From a checkpoint of a small segmentation model: encoder arch resnet_bottleneck.
Rows from block 2 of the decoder of a small segmentation model, named by matrix and row number. Rows with one number belong to one channel. Each number is 128 + 24 x the weight over its row's rms, rounded and kept within 0 to 255. All counts start at 0.
After each channel's rows are labels from the 100 images, of 14976, where the channel reaches its highest value: "place" is the part of the image that holds the peak. Only what is clearly more common there than usual is listed. The data: rendered rooms with furniture.
# convs1: first pointwise conv (decoder.decb.0.0.convs.1.weight, 192x192x1x1), inputs 96-143
# convs3: second pointwise conv (decoder.decb.0.0.convs.3.weight, 192x192x1x1, transposed), outputs 96-143

convs1.54 [125 169 137 127 125 109 145 129 177 102 115 119 147 123  87 145 109 120 123 114 146 113 134 109 118 141 136 101  87 113 123 122 143 151 142  99 137 152 136 134 158 157 149 121 121 104 130 117]
convs3.54 [108 166 105 101  98 147 122  94  90  96 145  78 135 116 110 131 154 133 104  75 128 105 151  92 120 140 123 140 186 125 136 149 129  87 125 138 125 141 171 129 107 183 102 145 114 102 128 113]
place: centre; middle right

convs1.115 [161 123 114 109 122 149 149 108 162 101 163  96 130 106  95 137 128 132  91 131 128 132 140 110 152 130 107 148 122 106 150 131 149 102 132  97 158 127 105 131 110 143 117 113 125  90 144  92]
convs3.115 [136 119 114 110 130 105 111 110 128 158 107  97 103  88 137 149 143 125 142  97 150 107 131 145 138 122 141 135 126  98 154 111 117  86 125 120 130 143 126 126 150 182 120  99 169 165 112 128]
place: bottom right; bottom centre

convs1.179 [151  91 107 154 116 178 117 103 137  78 129 170 103  74 118 138 105 131 117 141 125 152 142 105 127 145 142 124 121  93 141 148 158 124 120 110 160 105  87 127 156 159 177 129 150 100 131 132]
convs3.179 [146 141  90 133 121 106 149 122 110 126  94  94 155  65 123 128 135 129 180 119 143 111 151 161 128 112 143 137 121  98 129  87 137 122 146 111 174 123 113  95 136 152 121 104 178 136  95 129]
place: bottom right

convs1.132 [116  84 128 107 159 151 165 136  99 127 132 127 152  75 160  79 148 131  98 105 146  96  86 126 111 162 121 135 151 127 138 117  86 161 152 125 138 150 131  99 125  99 137 172 144 106 112 111]
convs3.132 [134 164 160 149 111 147 108 102 104 153 105 140 124  96 100  97 146 120 139  80 136 124 109 126 126  96 119 144 166 131 152 133  98 129 104 110 120 127 134 148  95 176 117 119 124 129 138 157]
place: bottom right

convs1.51 [139 107 140 119 122 163 153 139 122 118 121 162 127 140 100 153 133 124 131 101 146 133  98 129 129 153 123 120 145  93 158 147 149 148 143 132 130 143 126 152  83 114   9 100 136 123 125 122]
convs3.51 [156 104 100 170 114 108 138 150 149 131 128 150 114 147 117 139 127  96 144 156 152 153 133 147 120 137 154 118  64  66 154 116 111 135 136 136 134 102 125 137 153  85 159 180 104 142 109 122]
place: bottom centre; bottom left

convs1.8 [111 109 145 129 166 146 145 127 124 109  83 126 124 126 149 117 130 143 144 127 114 130 101 119 140 161 122 138 153 142 114 127 127 147 126  98 135 121 125 104 118 126 106 115 172 153 119 103]
convs3.8 [115 165 118  97  69 120 113 139 116 139 159  91 103 137 144 137 113 146 117 121 134 163 143 113 109 124 140 114 144 140 111 137 147  94 128 135 110 167 143 116 134 136 122 107 162 145 150 112]
place: centre; middle left

convs1.187 [131 141 128 130 156 145 131 102 150 137  58 124 116 126 129 111 111 209 115 103 131 109 111 106 136 132 138 165 137 167 127 127 145 145 121 113  91  78 145 129 140 120  93 118 174 148 205 170]
convs3.187 [119 169 163 106  98 147 115 138  94 123 142 149 106 140 117 148 103 160 117 101 132 140 118 143 128 135 102 151 139 140 108 137 139 111  93 125  76 190 146 155 100 113 126 117 155 134 186 129]
place: middle left

convs1.182 [147 120 144 154 151 149 127 123 141  92 132 134  88 153 111 144 134 148 108 143 107 151 122 102 108 106 157 164 100 141 137 126 156 120 123 134  96 107 116 159 126 125 131 146 106 122  94 135]
convs3.182 [118 102 144 147 108  79 153 161 152 135 126 168  83 156 120 108 137 141 114 174 120 138 120 103 105 113 151 127  67 122 112 123 135 107 133 129 130  97 129 116 162 110 160 137 141 141 139 129]
place: bottom centre

convs1.191 [134 155  93 124 134  95 170 130  88 116 124 131  75 133 137 112 165 118 153 134 166 129 103 121 136 129 113  99 119 131 109 120 119 131 119 134 125 117 121 131 171 145 160 125 147 116 151 123]
convs3.191 [125  98 109 122 130  96 125 164 145 110 153 142 113 115 157 149  91 119  91 151 122 125 136 125 143 127 159 135 106  92 120 110 134 150 134 122 127 127 124 148 142  76 124 151 122 117 144 134]
place: bottom right; bottom left

convs1.173 [108 175 164  80 167 126 110 129 136 117 143  98 137 132 112 106 112 131 110 160 170 121  59 118 162 139  97 114 155 116 111 113 103 117 131 155 150 156 122 126 129 101  78 160  96 112 125 127]
convs3.173 [140 124 180 182 171 104 166 137 131 118  76 130 122 119 187  86  95 109 167 146 147 118 123 124 132  97 134 147 153 110 119 118 126 224 128  89 136 111 102 162  92 141 127 142 132 109 113 120]
place: middle left

convs1.104 [154 113 137 135  91  88 122 108 111 125  74 165 139 138 104 122 138  89  84 125 122 115 125 141 161 154 113 160 146 153 122 121 151 113 131 121 107 166 140 116 104 139 124 105 131 161 168 135]
convs3.104 [118 110 146 129 135 147 162 128  67 128 110  90 159  86 142 156 147 138 140 155 103  90 137 133 121 112 119 155 155 108 125  87 138 136 139 108 129 155 160 118 118 120  82 143 175 139  84 111]
place: bottom left

convs1.1 [132  87 136  86 114 102  72 144 131 137 120 123 130 167 115 144  43 135 123 131 125 109 109 113 139 112 131 125 120 141 150 142 145 126 113 115 144 130 124  99 125 143 119 177 135 110 153 127]
convs3.1 [115 120 115 171 184 131  78 162 163 126 135  74 110 110 188 147 108 134 146 132 141 132 130 139 141  86 139 129 135  89 109 120 133 100 110 130 104 143 110 138 131 130 138 132  97 127 151 138]
place: middle right; middle left

convs1.107 [109 114 116 125 128 152 148 138 122 152  68 130 140 118 145 103 134 109 131  61 141 109 174 132 100  93 132 159 122 120 104 131 132 112 155 132 167  87 111 130 160 138 143 134 110 100 131 114]
convs3.107 [120 128 116 145 143 171 117 120 117 132 172  80 184 118  94 148 116 146 142 138  75 140 143 133 136 126 124 124 190 179 117 104 172 104 137 134 150 191 144 193 130 111 135 106 134 130 151  91]
place: top centre; centre

convs1.177 [108 111 126 129 128 171 124 147 124 123 106 148 105 119 124 127 129  88 125 151 135 117  56 156 123 131 123 120 138 161  99 148 165 111 126 129 120 137 152 113  88 115 143 107 137 201 140 136]
convs3.177 [121 137 121 117 157 149 124 120 120  90 111  93 135  94  96 108 147 137 125 135 125  89 159  94 102 106 112 144 155 129  93 131 145  79 154 152 136 105 110 140 114 137 107 137 110  79 132 125]
place: bottom left; middle right

convs1.102 [ 79 155 139 149 104  99 126 125 135 115 135 144 131 157 113 107 138 146 131  82 133 110 116 138 101 146 116  99 123 114 108 121 119 127 139 152 125 160 137 110 102 130 126 105 120 161 142 129]
convs3.102 [137 144 113 131 144 141 113 112 130 118 118 136 157 108 138 144 113  97 160 132 117  79 122 150 165  97 129  96 127 118 145 171 118  75 142 112 118 135 114 101 154 201 143 103  81 107 114 115]
place: bottom right

convs1.166 [124 160 130 130 129 159 132 120 121 114 107 143 125 104 125  53 127  98 150 137 103 134  78 105 107 110 137 139 152  87  80 141 154 122 116 131 113 136 114 103  90  93 134 105 125 101 144 140]
convs3.166 [114 113 125 118 157 159 143 116 101 119 117  99 109 151  75 143  97 148 104 155 132 108 125  66  86 143 125 110 115 182 113 159 146 124 133 135 168 119 144 132  82 115 121 151 128 114 175 112]
place: middle right

convs1.11 [132 135 187 150 129 165  75 133 140 105 112 123  88 143 112 174 142 130  83 133 107 117 124  76 164 130 138 144 120 158 144 142 179 144 124 149  75 170 120 127 121 120 118 107  60 120 126  98]
convs3.11 [127 125 181 138  98  91 161 141 131 143  99 118  84 119 135 109 100 152 156 149 167 155 134 122  95 134 146 144 117 128 126 132 156 136 154 145 172 161 124 130 132 130 144 106 187 143 127 160]
place: bottom centre

convs1.24 [125 158 124 104 137 164 125 119 142 122 174 101 135 157 115 137 128 107 127 161 111 140 112 106 126 134 121 100 135 103 115 153 128 138  91 118 114  66 139 126 114  76  99 189 110  91 132 118]
convs3.24 [128 113 104 150 143 114 125 134 144 102 103 108 130 148 147  94 123 119 104 135 157 132 132 108 118  97 110 145 135 144 113 130 117 175 150 137 126  92 123 171 110 123 140 165  94  82 134 107]
place: bottom right; bottom left

convs1.79 [121  94 117 112 142 133 178 126 118 189 141 154 136 116 117 159 139 123 105 144 185  91 118 147 118 164  96 169  90 129 191 141 126  94  94 118 131 128 133 135  84 110  61  90 100 147  98  86]
convs3.79 [122 162 164 105 110 130 149 109 130 106 104 146 132 111 120 105 155 150 116 105 113 131 166  95 109 165 133 135 173 173 122 161 156 178 135 140 122 105 130 133 100 167  92 136 146  76 182 124]
place: centre

convs1.56 [132 126 113 111  93 116 114 110 160 122 157 100 135 126  94 138  44 154 129  69 139  98 104 122 136 128 118 117 121  71 109 128 126 133 145 132  87 129 126  91 139 127 112 154 146 107 106 127]
convs3.56 [134 111  96 123 121 101 102 141 191 171 133 137 118 135 182 157 116 105 137 119 158 153  97 138 151 129 138 100 112 110 151 125 127 125 129 131 146 131 107 126 182 106 160  96 132 157 146 127]
place: top right; middle right

convs1.10 [156 112 126 101 120  84 111 108 134 130 161 137 162 117 119 121 138 132 138 126 116 137 143 109 142 124 109 129 118 130 116 116 151 145 113 126 108 167 130 176 184 176 118  81 159 148 107 148]
convs3.10 [ 99 115 157  94 152 160 135 158 132 109 168 121 122 142 114 163 123 155  90 135  80 152 143 122 127 149 154 102  83  98 119 139 154 120 101 148 117 172 146  87 138 118 129 125 150 160 127 116]
place: bottom centre; bottom right

convs1.27 [123 115 109 149  79 134 178 172 132 151 124 183 128 121 115 195  88 190 149 116 160 137 145 120 123 143 139 120 116 120 159 112 149 125 132 125 142 102 130 107 129 129 145 175 102 147 133 105]
convs3.27 [111 133 155  95 165 178 124 130  99 119 121 110 191  95 111 124 125 153  75 141  88  82 117 131 109 127  96 137 123 102 124 122 137 125 139 117 116 156 130 112 125 110 124 122  96 123  95 113]
place: middle right

convs1.105 [165 140 139  29 109 146 149 105 116 104 143 158 122 123 117 124 136 116  97 122  64 124 109 110 137 147 125 117 162 117 137 149 140 133 154 116 121 135 193 119 107 143 166  90 112 125 118  94]
convs3.105 [146 113  59 132 103 104 169 137 151 148 143  71 185 121 108 158 162 113 134 106 178 117 138 141 114 113 127 131 106 103 170 117 101 162 126 138 157 140 153 168 148 125 142 166 115 138  96 163]
place: centre

convs1.18 [113 124  86 111 124 115 185 183 132 133 111 126 145 117 152 136  87 105 139 155 149 138 121 146 146 149 130 125 128 106 140 157 136 121 107  84 129 138 129 117 124 155 139 110 128 100 125 125]
convs3.18 [147  88 132 169 130 157 160 141 144 146 127 149 159 167 131 123 123 108 120 136 131 156 104 159 106 131 123 143 121 152 138  86 108 118 110 142 122 129 143 147 116  74 142 150 115 128 118 134]
place: bottom right; bottom left

convs1.34 [141  95 132 107 129 159 145 149 110 124  97 118 143 150 120 152 156 117  98  96 124 156  93 160 165 117 163 114 139 157 154 160 119 117 147 133  82 115 140 144 116 100  40 101 127 160 200 114]
convs3.34 [125 109 127 124 117 128 108 107  74 113  93  81 169 104 154  73 154 130 152 138 108 110 126 117 129 131 103 146 166 168 114 120 134  83 127 128 129 107 118 113 102 167  95  86 127 115  70 102]
place: middle left

convs1.25 [125 110 127 150 126 104  91 111 126 104  88 128 151  97 138 106 126 186 107 115 130 129 121 169 163 141 128 131 147 139 138  94 132 111 102 135  61 120 142  76 174 125 115 128 130 123 201 146]
convs3.25 [128 115  59 159 109  87 163 121 137 149 111  99 158 121 118  93 151 121 130 139 119 151 111  96 114 140 127 123 136 133 136 117 120 124 153 110 193 101  94 152 144 124 155 105 151 121  87 110]
place: middle left

convs1.135 [129 108 134 119 107 143 166 116  48 134 126 138 108 107 136 180 115 167 136 120 107 128  78  76 146 166  78 113 152 131 152 118 143 159 137 102 134 128 104 140 101 100 130 136 126  95 166 120]
convs3.135 [123 126 123 156 113 131 114  93  75 166 117  84 132 110  89 102 161 137 120 105 129 102 120 111 123 124  98 150 155 181 143 133 102  68 134 134 135 134 148 141 111 160 106 121 163 149 127 144]
place: bottom left

convs1.133 [129 126 144 129 137 115 112 128 133 133 141 108 117 140  89 105  73 113 105  68 141 157 101 121 143  98 135  94  84  88 104 122 116 137 129 125  90 123 104 120 126 134 130 168 116 116 143 118]
convs3.133 [115 144 158 131 104 149 150 125  80 101 120 147 123 128  82  68 133 163 136 128 110 120 149  86  93 134 121 151 129 164 113 134 138 131 129 136 109 113 149 133  81 159 114 139 138 103 127 137]
place: top right

convs1.114 [124 156 104 113  96  89 122 149 151 121 146 106 123 138  77 138  59 144 123 156 127 134 131  97 131  99 119 128 175 119 117 140 146 142 147 125 121 104 162 129 133 116 117 120 137 105 152 136]
convs3.114 [121 128 110 123 141 124  88 127 180 141 145 118 123 125 216 153 102 131 148 148 138 169 126 122 155 105 142 111 138 116 112 155 150 127 128 133 104 100 113 137 150 140 135 114 121 135 160 121]
place: middle right

convs1.32 [106 115 137 117 167 151 110 163 116 146 119 110 118 143 147 114 111 133 153 155 139 122 121 124 138 110 107 119 142 139 110 116 124 168 110 114 139  94 145 117 144  95 159  89 150 121 131 107]
convs3.32 [135  89 115 151 109 123 166 156  93 132 137 134 119 162 151 129  90 115 166 164 136 122 120 131 126 111 152 143 136 135 123 128 119 159 125 145 139 146 153 180 149  94 152 175 143 130 143 125]
place: centre

convs1.91 [161 130 152 133 119 128 114 147 148  88 128 157 120 129 160 115 137 137 125 149  50 102 119  96 166 126 105 164 109 150 135 119 122 123  86 140 123 132 158 147 162 141 175 126 135 104 175  97]
convs3.91 [128  93 133 146 165 145 147 117 130 171 140 114 153 181 141 150 106  97 141 161 117 140  88 153 131 132 114 150 134 154 144 108 122 109 145 124 109  93 115 139 171  96 153 131 144 158 120 120]
place: bottom left

convs1.43 [103 122 136 127 116 135 129 137 117 135  78 188  98 107 175 161 127 122 142 153 110 111 109 124 120 137 145 117 149 139  97 140 124 117 125 100 196 124 134 111 134 115 167  55 106 143  41 108]
convs3.43 [148 168 176 119 137 119  91 124 160 142 123 152  99 107  89  90 126 121 117  88 102 103 131 118 132 132 126 121 119 114 154 135 115 128 112 111 131 118 110 120 118 148 121 100 136 130 206 145]
place: centre; middle left

convs1.85 [119 137 122 135 161 151 172 130 106 105 152  99 142 118 153 135 118  92 132 226 136 133  99 118 142 139 125 134 132 120  49 103 114 141 109 137 139 114 120 117 125 150 125 128  93 116 101 144]
convs3.85 [150 131 125  79 129 103 107 131 160 120 119  84 156 102 187 121 128 122 181 147 137 120 127 146 145 135 108 124  98 142 111 127 121  92 123 118 132 120 112 119 119 142 142  77 117 146 127 161]
place: middle right; middle left

convs1.64 [147  73 135 120 137 148 142 116  82 126 124 146 125 146 173  98 144 157 118 120 110 104  89  83 136 155  66 103 151 115 139 113 126 172 163 127 117 118 135 153  91 107  54 124 129 119 126 133]
convs3.64 [117 136 143 152 133 120 125  90 102 137 115  79 128 135  68 131 140 166 115 105 127 150 109  93 123 119 105 152 152 172 153 107 106 133 111 134 141 150 160 173 115 166 121 138 140 136 130 123]
place: bottom right

convs1.134 [156  78 105 168 125 163 146 118 124 134 118 181 148  82 124 134 112 123 136 109 164 126 151 109 135 128 129 127 155 111 128 140 111 120 133 122 116 112 122  64 112 148 139 151 147 146 125 133]
convs3.134 [112 116 127 133 135 134 163 129 132 137 146 155  90 204 110 118 110 119 129 123 141 140 108  80 130 149 120 116 152 179 139 154 130 143 114 147 155 119 116 156 119 119 143 165 117 124 128 111]
place: middle right

convs1.143 [107 103 118 112 141  78 116 155 136 185 128 158 149 105 141 152 126  73 109 136 150  97 151 136 156 125  93 128  86 149 154 111 128 113  98 151 118 129 109 140  95 130 117 113 101 148 172 121]
convs3.143 [150 139 117 111 165 103  86 144 162 159 134  89  87 106 129 153  97 129 104 150 163 139 122 141 152 120 117 104 108  82 156 155 115 103 129 117 129 137  99 154 130 133 160  94 132 164 161 136]
place: bottom left

convs1.152 [137 119 106 106  94 128 123 113 115 159 124 139 190  80 120 201 115 161  94 133 111 115  88  86 113 163 163 101 125 149 144 127 125 124 110 148 142 105  93 113 120  90 103 120  75 177  80 131]
convs3.152 [126 130 113 151  82 109 103 110 122 136 130 151  66 129 130 100 155 146 109 120 135 155 142  89 111 130 133 140 151 133 136 146 135 159 140 131 145 116 117 112 109 141 141 115 158 113 145 110]
place: middle right

convs1.116 [116 116 126 108 117 155 137 164 166 133 132  92 105 140 107  75  95 157 160 117 122  87 114 115 191 160 142  99 151 131 142 143 128 142 151 107 151 121 141  64  96 126  43 148 142 134 139 130]
convs3.116 [138  93  85 143 124 125  97 143 124 123 118 150 143 143 155 119 121 101 118 146 133 134 116 119 128 100 145 158 126 110 119 110 119 142 122 139 152  95 114 185  94  98 141 146 140 116 128 150]
place: middle right; middle left

convs1.159 [120 142 133 111 106 190  67 165 142  80 111  53 101 170 135 140 130 147 131 158 125 113 117 114 159 138 128 114 166 151 107 113 136  95 101 126 105 125 154 124 182 128 108 112 134 111 134 119]
convs3.159 [132 108 130 144  90 112 165 142 183 142 102 133 135 124 113 114 105 100 129 148 140 148 115 122 140  91 152 114  89 133 135 156 133 105 175 129 188  95 144 152 164 135 150 100 131 146 132 107]
place: middle right

convs1.29 [137 162 124 131 184 129 150 104 112 105 129  91 119  95 122 161 148 114 140 114 142 130  84 136 157 109  97 116 190 134 110 152 134 151 153 121 160 157 122 126 158  93 123 139 137  98 157 145]
convs3.29 [129  96 113 135 143 120  88 152 147 136 137 129 117 114 159 158 120 132 104 134 139 141 124 158 147 147 148  99  63  82 129 102 136 104 105 120 126 123 130 142 153  99 146 118 123 168 139 120]
place: bottom right

convs1.140 [108 153 170  85 118 126 103 120 104 102 115 123 143 192 140 110 102 157 111 144 154 119  89  98 131 155 116 133 145 110 128 147 100 112 157 131 101 150 155 131 132  94 100 143 112 116 135 106]
convs3.140 [111 124  97 125 139 124 121 105 150 114 159 144 130 112 117 152 162 143  69 136  97 130 159 117  91 144 131 127  82 117 119 141 164  74 145 158 121 132 150 114 168  90 125 153  95 102 137  98]
place: bottom right

convs1.94 [119  84 118 107 135 152  92 112 135 134 138 148 107 123 148 118 106 131  98 117 159 145 159 157 158  70 110 142  98 132 107 136 114 130 146 163 150 130  97  97  80 150 119 122 148 136 161 149]
convs3.94 [142 142 171 102 107  89 153  88 134 139 100 129 121 148 106  64 114 102 143 130 139 136 125 143 106 142  97 126 118 159 130 100 117  43 126 109 175 113 100 135 106  73 119  87 139 111 114 140]
place: middle right; centre

convs1.78 [132  98  99 129 107 144 122 151 165 114 151 148  83 118 101 142 148 129 110 153 107 158 122 120 153 126 126 156 117 105 109 113 131  98 124 101 117 106 112 122 145 170 136 160 113 129 130 136]
convs3.78 [121 178 129 106 140 145 123  94 102 138 101 124 126  83 104 135 142 141 154  74 127  83 126 119 140 123 116 138 181 161 129 142 129 140 125 108 128 168 134 163  78 157  92 106 132 121 102 124]
place: bottom centre; top centre

convs1.119 [132  50  59 147  97 164 168 158 126 143 157 154 147 118 122 138 113 140  99  97 119 126 131 121 165 127 131 114 124  82 162 133 139  97 131 100 112 101 128 103  90 221 133 139 140 141 118 107]
convs3.119 [125 175 189  91 134 143 109 138 125 145 114  98 126  83 112 114 108 118 143 130 144  95 121 149 141  97 134 141 158 109 113 133 125 113 158 113 120 161 114  95 121 172 135  75 141 138 148 158]
place: bottom centre

convs1.127 [102 125 149  88 139 101 107 146 160 142  59 149 140 149 127 137 112 140 138 127 125 135 143 103 137 154 142 153 147 176 134 125 134 152 128 113 220 131 134  91 116 121 126 106 187 142 119  85]
convs3.127 [100 117  85 119 107  96 174 101 102 129 161 135 148 105 121 138 145 141 116 125  91 152 129 113 118 132 164 129 131 152 150 112 179 109 171 149 205 137 120 117 153 128 111 101 152 119  81  81]
place: middle left

convs1.153 [129 125 123 146 156  97  81 156 107 105 149 134 102 131 150 130  82 117  80 140 177 128 160 110 138 106 123 138  92 126 135 131 160 100 139 146 130 124 130 131 148 142 169 156 126  82 103 134]
convs3.153 [127  83 157 168 148  93 144 155 122 157 121 126 113 161 123 147  99 143 120 154 150 131 110 149 114 114 108 136  92 137 129 107 132 114 116 115 116 115 132 126 166  91 153 135 135 170 128 115]
place: bottom centre

convs1.87 [162 123 129  95 117 122 123 144 104 128 141 119 113 121 132 145  84 129 141  84 130 140  80 130 149 115 117 111 159 140  82 159 152 159 137 116  98 156 162 138 152  78  96 160 139 116 120 145]
convs3.87 [134 142 125  94 132 154 119 110 104 118 106 132 156 171  95  97  94 100 157 137 121  93 104 122 142  92  96 112 175 165 131 142 124 138 129 109 159 126 105 147 107 171 126 120 139 106  85 128]
place: middle right